Weights of a small multi-label audio tagger.
Training: adamw at rate 0.0025, batches of 256.
Data: 26041 training examples, 38.3 epochs.
Rows from block 3, named by matrix and row number. Each number is 128 + 24 x the weight over the matrix's rms, rounded and kept within 0 to 255. All counts start at 0. Numbers have three digits each.
# conv: width-5 conv, stride 2 (model.blocks.3.conv.weight, 128x128x5), inputs 32-63, a 5 kernel for each
conv.19:152135142150129096133114134139104103113103140106108144135142124138109092092112106122134136119141136122153127120107120152140115092122151139137140126147139135163157142150140169140107169157151112126125149118137126127113086080139139159135121112160122092084123120113119113094146132162115103184177128179087145142094123090134135138123118128137105126128143132146152138136137143138107158138132116131122126143139148127144152140120090109140140145152142121089100103111119127133126129078103159
conv.20:135155146144117127132136139131094108135117123166147114100144106125125128123165163088071104148142117102093117130142138122152113060137138091044095191137090100091114136128170131170150154136143094139119127128107103095102163148162162119110088078099109157139120128099102096186107148112108125105127138119139130108118124133123114141143143145113123116124150138102122095125109091099130129116099117106137128109145128145134111110132155133145089122055101183165116135152106115090120085101126135
conv.21:144154088117164137120127121126132147131126095113132115086099142129170155152115133103108147096049084138162125124106129121115139138141162106156158147122124119078123139172153146096083127099118117134126089065070083136123183141108129113132146109120105114094104120143163141111102122160146141115102143125149141124097138149112101099118132129126118114124112118107131142178122049053075179144153124146137129106112120138102104098145123108117129148082130128145144123136128110101121088108142166
conv.22:176155137131102146134139138139121143147109125136125110113126148112138105117108117144078086088139123108092091058121164141102145160174115106129096126146136133118119165138173147095124134148155112120157157136117132094099077162183154148137132127105099088097122079120166118117127152124121118138072153109118159127145115125120121142144168163187162119106135137122140127162133126109113183152137122103111123123123135112120130113140123127132132113131085085158177109112151150151098115096129129
conv.23:121132138104109126171221193177146139147122138117120135139128164137098123167119113129171172137117167151153111104118107115119113104154124126132149103178112070075088136150153159128126127098124154129115131138126129116107156137137100094112115121123134110120115158132113113147095083105160149139109128112199128132134170172111167156141144096114122120112103091114110122115168196180140146135109094149103101118123119122125131130118147142145145122111072112147166108145128123114159103148174143
conv.24:117108139118096126138114097099162142116120148125117107089079119155133143089132113152144107111113157141120129106091128117095093103111135180136079087115090063166158105119085131156131136152164105116140155156155139136129108114132159170154165148172151137143132119129124100112086142145123103125089130151079094141151126100139149057108140149100080116118125136157138133124137158161134122136159162137176177134141125128081171168107101118089109124142128073107081111101096118124122137153124114
conv.25:126140135145153133110070073074116155152152155135119117118113116131093087067140150142103127140157148138082137116129129110114131145167145095154132141154160125106101113126140112132141165128127137133136139140137149109114101149135139113111105120133127108155154090109161125128143168131062067150155120120132113098132114067131150162146134135149187146098173174152120080119106140126119152151123129139146154145129139106112129078135120120141141108127104153156136141161150113102118128112104107
conv.26:133150173181123145134132132112089115130147137143115103102143132145127140157146157111089114168182158123105124136126119107166138141126125122150099117134126153132095156130117085117165109118114113140173138149139117104118136126124153148162110111116132107106115123094120134131107104101101155134142108111163147167148143162149127113148141102133129145166138126111106120151164124129126144144135147121124122116128095161124104136132146145125135132111134126132145106095096114136136120117129105
conv.27:120149163159123165131122129131157232224137099144150160171144151122131142097161109133153120133114102138099127132147159144116164150176115183167108125102134149140115091120157162136139106065105122128107112100112134128169136153120124098112144132161129107132148134143152135094132146141084097153113096095120148101148146097119140125127091073089166161146163150132137123108115115124146120132132127088154150141102133091147181167105113089113131138102103127157146120132155153136107135153117090
conv.28:119133143109153151173175132117109113107117110122138132140119123096105125133166165109090138148135127139136082161196180140129082036077104129110122162117124136135164136128136099123152140133109099115134122112103114141148191130097133134143146110136156144110107136137102131130102106122167164110118116112123072096133134143139119094101104114103154140122109126120141127107121100113116116109133134116130114123129127114140105102128128146114106100079137219220148117152157138135148131119096123
conv.29:112067031071151148128118112123116080106102119138136105100121120157141132127090142123108137076155154144142112107109141142126159154110130143167128116104136118138159146115116119128157107145129113120116106111125149128145119172131095128133137118103112158183172181161124126141138125117102138089136170143168149135137113140126117112145125170166112113128143125145148156134153148138131122118135120120126123123148142102107119078136133137176157137140122138143139131122125127163127135134097137
conv.30:123151167170135124143142146134119150149091123105136145127134114122122159135142126131122128129130158155129119113094103109133177218193141123135124101109159129144120103154129131148140118121143157146143147167151145118179153134125120121109132136118103097115144129104105145125172127091111149149130118098143150128109121107144131119098146154168174125128121108089091091110088071084121099080101130131124125115123127129145124114130150151164168136126145139106100131108099097104129132131150138
conv.31:130153148137129121105089088143103112131133082118111099085092121136066044094116144133130132131166159119112126132123117131113092108146156119077070134140110172207197153139121133094091150168139099149168141123119120121131139134097172180151122132134140160144123096091125120141126114141143163096126127151117100092093127149089058072160148124109112113107105136147145139098136173179134106142137100105141141137132112174162135122124109085085120107165131110079062101111097090125140116138111143
conv.32:120113133158149142079076092123126107086125097118142155148119099082078107103118125108155154109182143103136172136122118144161184178154136149160130114133127145126116109175167096103161125125136168155132170161127092067019073148159119129152146149111125135148136135159111059149154121104082136168199166119099143105073099085121135090083110161145105105100148140126122110154150152151131140095109096132097103125127105133153169181172130155170144136164161099092103157120084092120120125140129077
conv.33:130107133145135126123120111140128076109112115147115074099126136115121113118109114168162125071062113143146134104134167149107125071108149092117114097127122098120112140154119131113135148151130123118104124134146175142125118090145109095121134142125122126132132156160154115124145159151092078120106129132130123118144131126166185149104109127110122141162121128129122114121103116108121148102101144148115128134118118104115131121119089091104147123093088100123151121121145152132133150168163127
conv.34:126099104128128109101116120121115108132142123141142128132163073125108141161121112102109138149092114118166136124121119116128130129104138093121148169125121159141130117095136134142141105122097146166105132125118113077110115074094152110107104099106105179155114100101114105123128109144130166095155177139124135112098155125120146134119132127121137172151111109106111126145111154159146107100120121157117130116130135124102140079138092099134154174157166155121117108106115116111147117151101087
conv.35:105130112119139112145128123129159113079119117155148184152113114114128140180130091101166173142118125132146156175129089105095052000044106143135074035104121134121117118122174169129124148125145147119113139107135154184166115119105108118123145152154141124132127134137140101138112128170147122139099142143124131121127135142135112109100107092089090104129109102108106120139129119155137071128101124150125111111116117146211169158125110131132137152134150119136097152156132107123138133135142127
conv.36:111097080079089139132113127128112093081090094128132135141138051051085107080144135155132100114147150091113138147117132156119166164118113111105126103129142158143153151112132131125142109114132136136120110140142108145159117110113144148118114140153115082072134086109112088108087070091108134105103096122166113099114116102147131132118146171157134107145161132104105109113122122116116117142127145114123121140118126151107137133113126111102086116137147142104110154115113123132052050076133102
conv.37:116131149164151140113133139136133172153125105147127132126127110099123115078126175161126147165160147132120125114146146128134146171163109139136115118145123162145130134112139162151148145143147124081144176163144136086082140198175144167157118085152120133141148081118149144130137134102082095147107099072083097118136116103108085105125123136125147152141140170147142120138130125127124147140123133096138146140139098149127163126096120102114117125147118085129122108130148140153151129093108093
conv.38:128128120099105145127130135150152140139128126102094099102115157118106091083154156143134121117128129133141124130167185168122112144104114139105108105121134124118115103164146147178163112131123125127117096100075076169148130146124108104099102096134115156146164164181160160128167158142122122134137141133157128123119131144115105089088089130116102120125091084089075070144159131152147153126137114132125103099102097158183188182183133138146131123144125111142141083086088110103154116147109140
conv.39:125141179206114124119139130150131188193115143133106114135140106147112144159149102105086103155139106126144127164148117115139116170159140127139094091139125107149131145135129139098127102091090093124119100113112116150164091094179135145111113104169126076095141108116130132100110158108119134160113117127079105126112114139129128152129144109098109106138140116127118118139155129124129128142120137091117126121096101123112185163136165124099096125135166140114137124130163143132135114097090139
conv.40:164125140138096123126126144147145133177115155143157137158116154141112138149151134093120144111129101099101115115097110105112093084122088079124072089050100112117148131102090096123141164147147155136138137123134097127156131130123109125153157157099158129129149103096072101102162178139156133112109081068080134114126119111169151128125141162150122093100188131161160162109111143120090107120112091104133162181178162143071099111133134152149126124128132106110099165156151145137116133139132120
conv.41:184192185164132149138151144148116146120151120130140113136134138133133127087160113142126114134107108146138139119124106124121126128108126121132160152131122130150141157101102127131135124134159145144128130123133120120118130128114143145142137134159133104128108144115145134112128134146152150159113150113110135130133120116129144154163142118131112133112130132135144142116127123125131134150166134138127137132138126124145119130099120132083099118153131141119138139123124139122102112113146119
conv.42:129137117122126128107104116117129134099089126125125116106108121095104128099112129142108133109101125124162154137134150142118125131123147157116103143124142219200125087125161152106137132153132117101165182156144123127140151176144143150143125111139153136129109098123110090147137136110088105148116120119145122109128127123151153105102122100113115131118095116120121116125127122134132134094080102117120141152138118112183173115134099095084084140192171127135122137118129124101141163161131127
conv.43:128123121116121129133144141141114125141133140129133133138151157184172129136109093118110134106136150143127127113093125156130101113103121137102106095145108121136138169117105115098131146159145114121094082063076116112141104138177147147124130141104118098120151077107148128127120144151134135117111148133119170156150148146117122172164156127156131133125107143159173167138143148122132125174172157143117149131125143118141146142111157144137137116136134107101146097101151158148141166144127136
conv.44:195235222199135135123114107111150181152142122159146117105112116130130125120132121121120107134114061104133143145166132127121094101083110151142121144082121122128141147065087119173100132126114129122141127122140145112120105125112138149139116108119135124120095129134129156101132149144147122134132078110092124139129113107121104118116106112115123126105142128109112119109104113102123142132126112117126129131129086109099146160126134125089070098123124145168134125148160156132160136103147117
conv.45:089044053103133144153169173158140117142157157134157140124122139117128124130116129167151148094143156118171108118163124136135135107122136111115141121146115101095130154141088098097132090087092128107160130124115104112121147151163129116115113101092094112121135146120137139115098098142161135051131159137140126127097130120149125138116149135121118139124127110119146128104106102096090102100104110165135129117123122105082085121138158163165140131073070150157129131134130118125120162133128162
conv.46:100083045034098129149128124156141124107106145149108126137126166123101129135154169142106109162122126123077122138113133127118115111098107082089150157182124147120145115097132144129110121131157138129159155113099089165190139109112149151167147127179171127071077133175195126085100120097131145147129113155150142112119136151160127120127117117121124143152140158118111122119111094116139137131119144146152133104123135135191178167113137123117125135112143116122109139142140121138077080083066098
conv.47:143149113102092111110124142141147146157148123093119152175162127169146149119140138096135125150140097097133103121093081101134133132128129101144145165123148175170160115116111130142167139163112101138125124097094094114158136129123136118114102120107129117139129122097118110156134141126129140121154125133075130145131120096143134192136108126139137162141157164162150125140149092097088120157110103123145117134124126135186104145118158126112130143144150102067063126135143132122125157122082097
conv.48:127132139120108138124090110101160172160151092124154125136136124125096153163102108124102124129137124094089111146132124143120142162177096145190150115112135151164159145116110162167108131131119130121082125140134133084146155114136120118118120139172153126088110150112125125098140147129127114140072126074104129121103120114137134166146130109114127123086134110131111102130110112116149109128142148097123141162143123142138150127108120112094101104117136132109135136106125140147103139142150153
conv.49:125109102106095106122120148149098078079089121149155145124112135106098124126134156164126097105114112113147083081139164142159129085123160130120129129125103128114103117152162147099113162188164101096126148158142150117098064114118119155160165148146098112120111143143122085103137150142097120189148109142125133123093081108140129149136117151139123105096099139133151138155135115104107156130108115139108151174162158141143123090109114111086092121109102113145166099122127121109124142088105100
conv.50:127129098094110125130121115115173147152102112140140141150122097118101135160103067106117134147132085103125164165116113112115140137113159094162118097096119128105106109163133114088105096076088144141100120135115119129115120081106105107120130127132144101127090108112137111111124108090134126123085126139155097103135140155127147160134150098100059106151136118129108117147133145124137097126129120134123136129112140179152141144147159137117126119167172127112113152132131123127066095091143141
conv.51:125121125113096121133117112119135102104115110142138153127103128144140140141141160144166137095158157144126109126139139160120112096109145175123090091097093095116132134125154122110103131146144111099152130131116117121129135130095116126147159158106121116113123153155154124120114107117109130135111146150140144135146124101138100107102140163130104092126118098086126113103115148135119110122135145152125113143141128091145097154115145161154143108111139157132124122122091102100120128146138114
conv.52:144143127073103129143132140138111096090134110134127149150136098097085108103153131134124157136138091131106138129146108102135155102111115108121179146087120123124103124136141151133121119133142156140141129146153131171169185139109134114099094134144148168150142115110119139118111111144146128100093151141146078105098106098119126119135130142129124073107156137113101088145167209187147145128120090120143119111133141134095062146148129119130155140129157167118113140142120103111120094105154157
conv.53:121138126169153124171237236180157137134135134143129123131129130123112099108146119128126123123115102100134095113150154126159118111082090140169108115136110133130147137110110147164144135129129129098114122134136142136116126155140114129146138128134150125130125168143107100105094111148172125111138127107117117130130114107138111118127122174132144139131110092097117161107119105116134098123150162136128125131152136118133150146157114117098107090118084120153176137141158164142135100093098074
conv.54:101138137146134135135131137131165148134109156131136135139142120141135162109156132116147124130082059124146145126103106128112110110095138154087076127133113099116095089148171171115123137152134125119113122141164186174144135146140117093120141142170130106130109096138150135135156133165132101141119147119097094103108133117122163167132101119111119117118120138126118135152148121127145112113107119116147113100104144114195189159085094054088074093114117141135154142154172140136150155083140141
conv.55:146165157150162113113126137133103140130100153118123127129140143157103112093125095112121111128128119152132135102102104110124150118152138131114098146171107080104130137112116115111119127146137124139110112119138153133094126137139114105123131129110134131155157110129120141141142128153160111117124150132136122141123124118148183217192122155135129123143139145128129144111145146133126156154156126136112127113117126112142115125139144090104112120127134128125147112125126133133129095098128102
conv.56:142124106071175149156160164132105095090130135088139176177172129131129138143116126087100134113093099151124121143142130104138156133139133160190152137134170235188166110131180171148080128137115132120108151124148139152144134124112149159126113137169166111114101121116102065098104102109130110131101129167143128108119135120125158184169129132156130139115131121085094110129121108132115136165143150107121145176160161118145133098156109121094097098118112126152140115130147149122110155128168150
conv.57:142134138148129115104101122119135170176133117130132131130104127060028064092195197161064084164185120128101105157214169111129127129142108091071117144118107124150137136171144138167149130125120136126151132117143157085118190186126149123130138115116122133156139145144089138132155109061061079129125143108133101101115125146118130134123125146137141155138160153104116083133140138143147144120110120087131140147137121119125139145138153177140128134047109220202156162176197178135157152120118100
conv.58:130127146114073101107091124123145139160129146111131136150127125152127144153115111111148145142143128130113142131127103124121125154139137164160149107127114102143137155168151157127131118117122149150126124140140097154117104123138099095072091111134134111138132144125147138170122111124159166095092132123185116144150148152141126152135145085103096111116106093092091079129172209194157136156120118127102123126101122138096124185154114146147154123159165144089115096070067072085067089120150162
conv.59:136186164163118125110142138138124165131111111158151127120101093113166171145144151155160133170172136109103131131120110110108129140144143132141124124142138092095085131091111151153144134136140129149092084119108133125139163162159120142112113141156152096076135125141155142123132133163158118173123131095115136116104109113144114103112127137131111083110156132123126113132109096077097091118133123116131132147133098139157156144125109100052065133124130137125121133120130102096107094081112159
conv.60:130113124123140123145136141139123128086102130152130130101082115122139083058137147132088122113155145100129130105111137122126170163131141117079087154140146124107089126122157163105113111134161097094159103105112116182195135142085118136122112132166119113100114107157147129137093084145142134152107118136131096096106111171170121129137145140183139105126147147112131140136148127108101163147139156123125113125127115157116105077096131134114106132101108133158120145119146143135091084119099131
conv.61:111106120106120121139130141170121136166184167141125128140151120122156144118134127148164129127096064085084129093089084140127116109112137119093121088106098092108122120137108117151154113117112130123090097132138084121120127151102139138138109112139118134125134114086116104101125115132116125103059079091114150161174131113101100115150129132120119105099104119132117089094119170149128128126137174143114142123100128104114091135147131121104086086160103104087108111066083094106138129159108119
conv.62:114105101103093150137125123116138124157132093134125122163187132135149130155145157152119141124120108099107116135142122114127123081096119118092126125112128136156147136129101147127092141123135107100101119137141118156184183167112148125123100101125120128129105136109115138162126118099121103078099058095118066088119144178154148153145116151111154155121139152133119122124113132130129132136103108105146137143128136121124109109115113104107111116102127158145156123124130153140115146153134110
conv.63:163151148125125107149190162139108130113137124146117149139137162126099070100152194168114140104136137140172086107155138124162117131108134164145126120127119126103106098095119132130178131116102136164122146143134149105095124154121100104105123140152144128120121150174141084111136111096126151143152119151166148107090099115083100120125146153143120123180094101074105158118111097097119100122147128101133125110129125103162165124159115124107118127052040131206178106150158148131157110119134103
conv.64:101116101074120158155125127125091100100088106093110112091117127097125144145130101121124142122093112133123126124115141134157154103146139116149167168137119124106118126158138122110117130117092081103138129087067090133128145139158116116130110125094110143129147138118115136144172160137153155127112089126146128112108126140116124125104108140103135089131100125151140130153149135126133160135104116131116136122106100118087059090114114102119130139108133117140169134138136125119160124143133138
conv.65:136134123126148162155141115122100121079099106127103112114100136123099112101146137135106116149159118080069131153140133134141135127127163074083096166167125139129151161154143124140106168147107096081182160113103100119150162159143182181158109045123141154108108090072116171160093086125134120115126094085120111099132123132155114101132111140159156138131157144139138119124139141127122161159139122113146144151114095139092086103116120108152151132138133119110109130112105125156114116086108125
conv.66:128128130131075150136149124117125119169083101139146139117121091112083135119146122114137110141138119105136146143093093086129119153122159157132131114126134085077082079108104117159120045083108142156130124139087069172137155087124147132105083073176151122115120095104135149126082113118128153119126102155134142115114145142130112069140107145125144173143125104115090092118124076093083102113080083106145121122088075118143132156111106131119149123115131132078133126126113123106115132122093097
conv.67:158145152162129139127105108133117142129116128118119115118138112162160145123108108135120123125093150117140123098086100120132107145099100139142148147128101116123174144149120112145163091125145147113116126142169147132124090110135115133155153154154129103100128153118071112125154184164127126161142110125090141200175149096138129115123140157150095128131105090113112125088114150144124129143166155147108134134151151114137124146115117113123129121164138117089074126123093114118169159142106127
conv.68:145155130146162155157167159150150167171148142145096111113148150146124125107115092107135127150108104166160111096105131137160147157134162147134136121097147133117116110110150138118099172139109124132140128119119139147126142145116146135114125128146163157156144114144134164137159119124119107128175137133166134134134125140112152140147123136133128131144117145159140144167193165139139109121142124140148148125106143126151140124149150087102116129102108117115126112134127130125166181120146143
conv.69:106110134166147133112132133122156123136190135101129119122123120125147114120151143131110144113083129146115096167181154142132095105130125097122167135096125127142143153167123095111134099103083089109135151184181152140144076100130131138150125110100103111146142164134105108072118103123070104080071070107071114151178108114140132134153124132116141159112122142135133154129119147131127119119167139135140115128126117151129115094092107122118135140131099149128135117172187149149121093096103094
conv.70:123134126104139148079056068079124128119125118108117123109099139097093061106136190188099093110144152134118093110218242173114144132107137140109089148149138133126135145144150106131130127135114124128154130130129148143108125146121120116118144142076092112146142160205138094131177173106088118131122123121119119095089097132131124129098102152137128141124148164117127125144142162134142173114115103091122119132132150133154146083148122139150128121076051155216190124152203204180142131158133162
conv.71:128122110125147096132131120121159119110112124116116115113119121137111129125150124097109141165157135101166121138116126138129086039079111143115123109140164098091079141120121142136115137145138121104115089098085100121150177127104146134117126134145155173129147128137140153110119094117137131130117125151146134122096145161103180196171144133105100106171140149139120134129154110101084126116117150161143132117118114118125137182138109134150150140072095117127136112115123126123127117116113144
conv.72:134115129161151110159178167156125080120148122118127137127127131102065095132089088120116143089173191148143116102132126132130126114065146128143103101142132125115136129142128088133171146089139130126123147140103098069053137154148106117131122105096097147143125154108086074126125103131125121168214149109134146110124140129116133087108131104104106131117117116142135133120127107125122115092107097136123117137139142145138128116151118176187150127103054110143153166136116121138129140103123120
conv.73:157172153126114136116113118112126104114143137126122103113134113118097129110131133154108105119142124089098142118142135134085129141066108169128159127150142137159149111126111088132126110140136100129117110118117107142122109127121134140132101110158116107122124140148148096141116117140153156116108127118116122121132135105139125096137108107123089115116107118117112118117121131149124163149122103112126130112127114148134120103144109140132114080152100116113109132126137149129104137102167138
conv.74:180139145141106142124097075100137137137121114146132106064065130126092093087114149177185154129122127132116120103115131185143126117121138115088110125146109155182144132122115136140155130163157135116157176181175148100112130142102126132158161167128122141115131106130126144139136154141136140145164092132095122138132135121093062038047063111108115114127098140149141133123120141141156114122095098116119126152141131159146143140120107080078104113139145085077128115097102132129149144133116103
conv.75:125098026014080145141133135141117090088108137144140131123139127128097120104129119094122112121088109128143144131102141152122104115117157139098090125158158166160138128098116132118128118154137126144130137149145147073119108137133135105138129121055073134149155110135123134127171139130122128083127128160175150157108119098141163182175133100128147150163098127128120135113117122138106125105087112143098096117134157114117122109127179118134128135156169133126129132143111109124117161141110117
conv.76:142138160105094080101110121127125117097095132106094089127133100078115117148100070057128126089098093110110123143153121111086046037058116122099106107145121146139154159132141129108125156127134119119141121119148120119111066073109134124111128110098098111131145119147156098126103139140127148083089104146137110110145128156134142145136167104074120139179163145152160163096071162166158129097102116135164161160151143112122144148127065098109113120149111098105104131135142120102114118126162159
conv.77:120138142150131113130164150132111110134136154129134142170160137123163133166116123095124112111098116147126087077117135134106124083140110076102118116121135158166131159115142152135147136153157150152109150170172137079098135106128106131151136152080117115130166121116125139146157118130147140156136128119142123125143128115161127117095159140079135138131120105136137141091116188191175142142154154142092095140152162129125151147095120087103130163107107105110153082108133142155145117124144114
conv.78:107105119162141127124115095110125118141144136118138125100091105119127114109160166140109081139121115098106104118135123125097088130135077113132136154076161099114116118135110110149126096137154155126159128141144152147158148120134127096113129140134142153101088119108115153143089169164164116128175097096102099134142112122171122116141137127150144128127117129119118150156161152129138129122104128137130124110122131099094112126141103163119069122154156179140140155140145147132129144120091087
conv.79:077061087175163120122120139138110108152157127133116100112117115094160122110100097113114146108149157165130129156160140135117131118131120124148149138110123070083132156125116136146122112094119121118121117113129116104118109099155103140121147144132135137158163126122132136081130119108089105132121138124109114086098071077102118120117130133118103102110119138128135141148149129131136105117144145135121129136145150119082089145132147160169165150123133149113127131112120122113149107096146143
conv.80:120125138134156128142134126155129087108132156097106139156151147141145168170126114102159174139137171155140157151057051070114054022069128100109117120193133158150136132123176141113117135157170174153122116120131120136160105097101154137133120129134127115138136119130132140142111146179158149174173133192148176150140173135115140130105129083089139146154125136159146163141145112156137086077080102136126115111112116119198183169113114129163170189176164085075066124123097069099142137155122130
conv.81:127099116090093134157187180151126167137137153119128170193183116076094139111155110105113134144087128163175121145145150142137150140144139154169115107111138153143137101120130086110109111065053114119143165144128117146146112096116154161127136122187153100127134124140125107102092082084135133159137117132111144120126127111116137134105135090109121145150122118125130116157147111114119125127078135133139150110122146160166160146127112139112129140145133101123165145154135124112127090098111114
conv.82:120137121117133119125107135147112163169128125120128104113125131102119122128130129136128106124128070135169120063107144168116140130169109147084114163148083101127120150118201151115128109142129118141134110115131136131123118137161131136150157154124092090110135090154149105114113114113095109077073107121141113081138141129107120168151151126129154159117078109159148143141113118115096164142146142153128158142116145056159157095111118115093133141143120102127169086096146132123059097114113123
conv.83:093095108107109137117127126152130067109157140150140137111115138148177166137146151159139129141113127090159080088093143147154120084101118098123151152133109125076062121114103060107154101130146131120151122135129143139100121122131106107109129133112095108127141161137102159163136175171140127157128102115158119142141156182142097108124167150130108124144124125166146128126142160159164131143131161152105122126124115153105094084110184160145141154109105119146170128152135165150142125131115115
conv.84:127126096115150122102091103115106119117103139139131119110118154114092120111136135140160147154158119089072117117120129139143168143138123116100126153145178170155123102126137129128105167156115115115134161120113118116156174143135166159118102052126154163123114114114140161145142144154166122105127134115086107098114110102155129122121090133138155125127157173140141110147151147144099123136125107118143147147133118114131068101116113104134112117140118115096106109096117132162133135114123119
conv.85:124179162154141118143146141130165179163160153108152157180172124122092101107150093087130149112122096103166131149101110119147160152191146108153188153116123123131148117154151158128128091106082140146122133133142143140127080105152132099102088095127133153142137139120095123124145127118141111121104129114169138139125142110116133162161107124150168151141121129117109090149165216199152122067068102165108100128116117089116117168154139152169151147134147124074092085112098115121151111170123110
conv.86:102126128138151123150153133129123135103149123139146144117129113123108137114159135108113115128122116137175126152143110140162129165156163151107115111114146144135144142113119098077110146161153145147141110105093116101141111097070158159126143154128132112121121135129116093113141116130163160141188166194168111123108086089140148132157163101122097100108116126140130131121140125152136128135144158157137137120127136169129119127146100083106090062119155117110101125114091107117124103101113127
conv.87:156140128135137121117136122113128161151088142128125110121135109099117176124133144125112138176166156104127121127119121109158247255123122143139096111100121144112135139141126123090133127136151134139118121157136161071117113169155143134123118147108100113123143131130153104127169110074148158077068095137118148122131111149093149118129128181211161118147161143168138134135119109114110078106094110106137165137111143140096072075133154146153132136145148116049071121049053076087175182153142139
conv.88:131148128129096120105092110125133065059090137159136137116142099135141108107152169118128152179181128096151117102104087129139118099101141128069131170146123115118103101120166135114141127151157145138140171184158135161142131141121134140132107114166098082108103145170144098161124132143100115155131137149098127154121125115092077079070092174128128131097128125127126115161133117132132072089092133119131116122130124159161159138111133134113135145142143135097071145131112116151144134082109107
conv.89:119156156153124110112109141150135133104082100108092092101119136161141084087121142106122154105143140132138128165163111100121129068083135162105047100149101148188170129135117099079107174158122084135145138128092084124125100106076122138131123116139120128127093163135105116096123106125108144095166148170109157146125117122141059061108135150094096117114109108126128131096099114127135087156160141123115131134101067122182167122106120124119148111153126120116095127158152129120155162145087138
conv.90:146152137126147122142132146121082080095128163122094107117148078098062079123142141097119152150115092085140161143126108111129141114096153118108183182115117126104107151158170130135119133143132119120131148157134098152115135130142154144121119116148148137133092106131084095144091108126148137097107143109098100108126142111099120124113117168126122129118130125109116126111140166162151108073076101119126135125147125153111108100153104104107129123142155144078099142127116106123115096126140133
conv.91:135084116130151153132099105106156141128129131125149172134132141106126141116078114169213180147127130127149153114096114160168164168138090151125112111084108128127118111152135160144141105109128139119126127117127130102140133125119106108098122137162176159121131135129123110140108098115137134113117090089109107081104123108142162120124112150150122136123135133148133138147161167159121139138113116095132132136134118135080133113108159158142134130123102098097138136103123140155094138115135117
conv.92:130157170163122120135125140125086099094136156136146142140128134124115123102156152136132145141152176155111126136103106111128160132167161137148132133153143120081098157098100140146131095124157195138127147178158156134119096116137140132167144146116157128135136129104108142121126123143163127161149105129142158149120107103125099092132115105108140140111118107094146156166156127124121150139122111102113100123135109115111127147138103142168166144139143128119114125132104090120130110104114102
conv.93:136122150135116117123114138134123144155152125138113112132132140137136097116130106119114115114117146143114139152123125134123125107112137125155114157168106172188149139113115139155121143161182156137160182155150106054123076127150145166160163135102110127141158090091118114109125158136103107134107102121106167147117114091139125141145141121098109152126145147179195176105098129131136110120106107111133143151149154105118158149093121106137143124166150103111127137128149146136131153148148110
conv.94:144067126183199110134148129131127126171143143118103143149127088119140126111109075107141142088115118172143134126107116128140144135187161128142159139110162149120140153107129123136107124127122143124098110107109133124143136078103129115121137129132143134130103103091108146122126131132114105127206138089095136131112131104134142121104119111113158148101094120145136152134131125108136098124115133109121143126123135118091145126125118125145152149146151152120108135112104106109138149121116129
conv.95:135130131133136122151227234177143122125158122132147150119133118099098099099136128139125109115107134132186113123156175152141130130090134103127106145125149143151152115107108106145141120099101093123132137134118103100124152155135146154120107085143159143137128127136155132122099079086133144141100137159130094096119136151137127114145120102113092137155135117126110147124134115099123130096105120127148128119110099114113137144130107133120134131062072095149183117133152162148131127128102141
conv.96:089093119165169126095118113131135094111130143139135104121126157146132128135107109130132159129146184151118117109134134107149126120129096126158136143127125112107154117123133125154145122142146151135146132117088114111099129125156108127126127119132153200204167124118095137135115102079088134105165152159158124132118147176142130117083116125130171161159110126118122117131128102124118140108108094129155158143132119122087114115138131164170170154157096085117141125125128130104190171166118081
conv.97:159174106085102135127139159151114121094124144105114129164152171181150098121114132106159134116130152147133172130121118106126111113111124112148161154110146145143162118164121124131115147139105122124132127124147129129115104095115112127135127127124137132135133149130124129124118114115125126146161126131094172151132145134119097149137138146154121127146106135154141135167153146131138160164134121125134127111133156146139097119108082090131159142181138121118121135161138121115135135106107084
conv.98:120134155143132120157136148146100130134082120124115135113119153161138112097092074085110118132142137155115182144095080106103152125151135121127120114153130118127158148138157121063078138150123109127107057035078081130112087111146131134115118119154143128121106124119134111128114112147171164134146191187146138133143145151118131143140142135122149122130113123114123148101120127129101149185209177150121122099104106123131135125126144130142151144142149164128113155128108110135116110128130137
conv.99:132107092076084136126148135132101085112107142124105129132092113105104145110150161162170136133108111117112148126096132148121069132121118137151126119087123120156155130100060102187158067131161163119108132130096135161176138156160108094103132133143164147125139097110108160188126128149159141098164080077115095099107121126123114107142145138149154149136072094131119127126128119132155121145109114132122117113115134122107065099120136142118097099131147116103156165141115151157137121085107109
conv.100:153130141129127112108124131131134155167117113131112134154156128087107158141131111130177182137152117088106181166170137165099167155135081131138123142134130130153136126193156139132161146123118113134149147136138126088050096174189173166126133150137144136129139117131139111139147122114142135136088102091108158127126113142105096128139128145138134077105140133127127108140113119127146143142117121140143144140125126114138121143141134137137115115168151144113135180133109101129117098087127160
conv.101:134132158150144130110108101082177163144134108113114109117147141148126120102101102139146136143132155158122100107106141129122131124100113145116123137116128150128150124129121155134120136128155109133126124122140129078134113141163148166163162117092114176146139111133146135119120106105093109111111117124098153143156138106143117090100117140145180163164154145142124144121106104102082132109137141112120118113105126130116150129145114121147139105117126134123108120106140179164131136154104088
conv.102:145141108107135134138138155166130082062069074109153133123145140116124143165104126144162151064112153155189156131119117131146110113144131094147148143146143144127145136161177141117135129118131147139116145134178158125132158117090086089109146159146133125127133179128125125123137143144117138120111176204252129138139159147168162160136121145172119087138099098084115137129123127132131149128127126120126121118121149112135127122128090140154158186125134130154126142156132110111087127120153175
conv.103:119149165118106137144135134093123138144122141153150151123112156148152150136148115117143149159124131170153110142119129138126131147146152098108120116099175152123091095120118133142110155112142147153131133111133143139161134117096167161139160163128139109121139151143105145125122097148177139178138112138091141146160143131160117109123130105131137177156163151130152125120151148148135147167123138141153129132128137165107108129079141116143148147086137127142157111110120150154132099125133139
conv.104:150162156146108188114078063112111126157130113130108100093112159134114065069143195229130037120153158151118091080126185162148127097112125104094067130167143148128129109107132125128133149154134125135136123117111139133103119155122131106114115160096108109116125114151167115124161193175082081170160139120141123096100137145127095126127125129128144117112129147127119128103114142148152155145126113107114106125120164116160189139115115135149137106063047137194199121149186216167124148135099143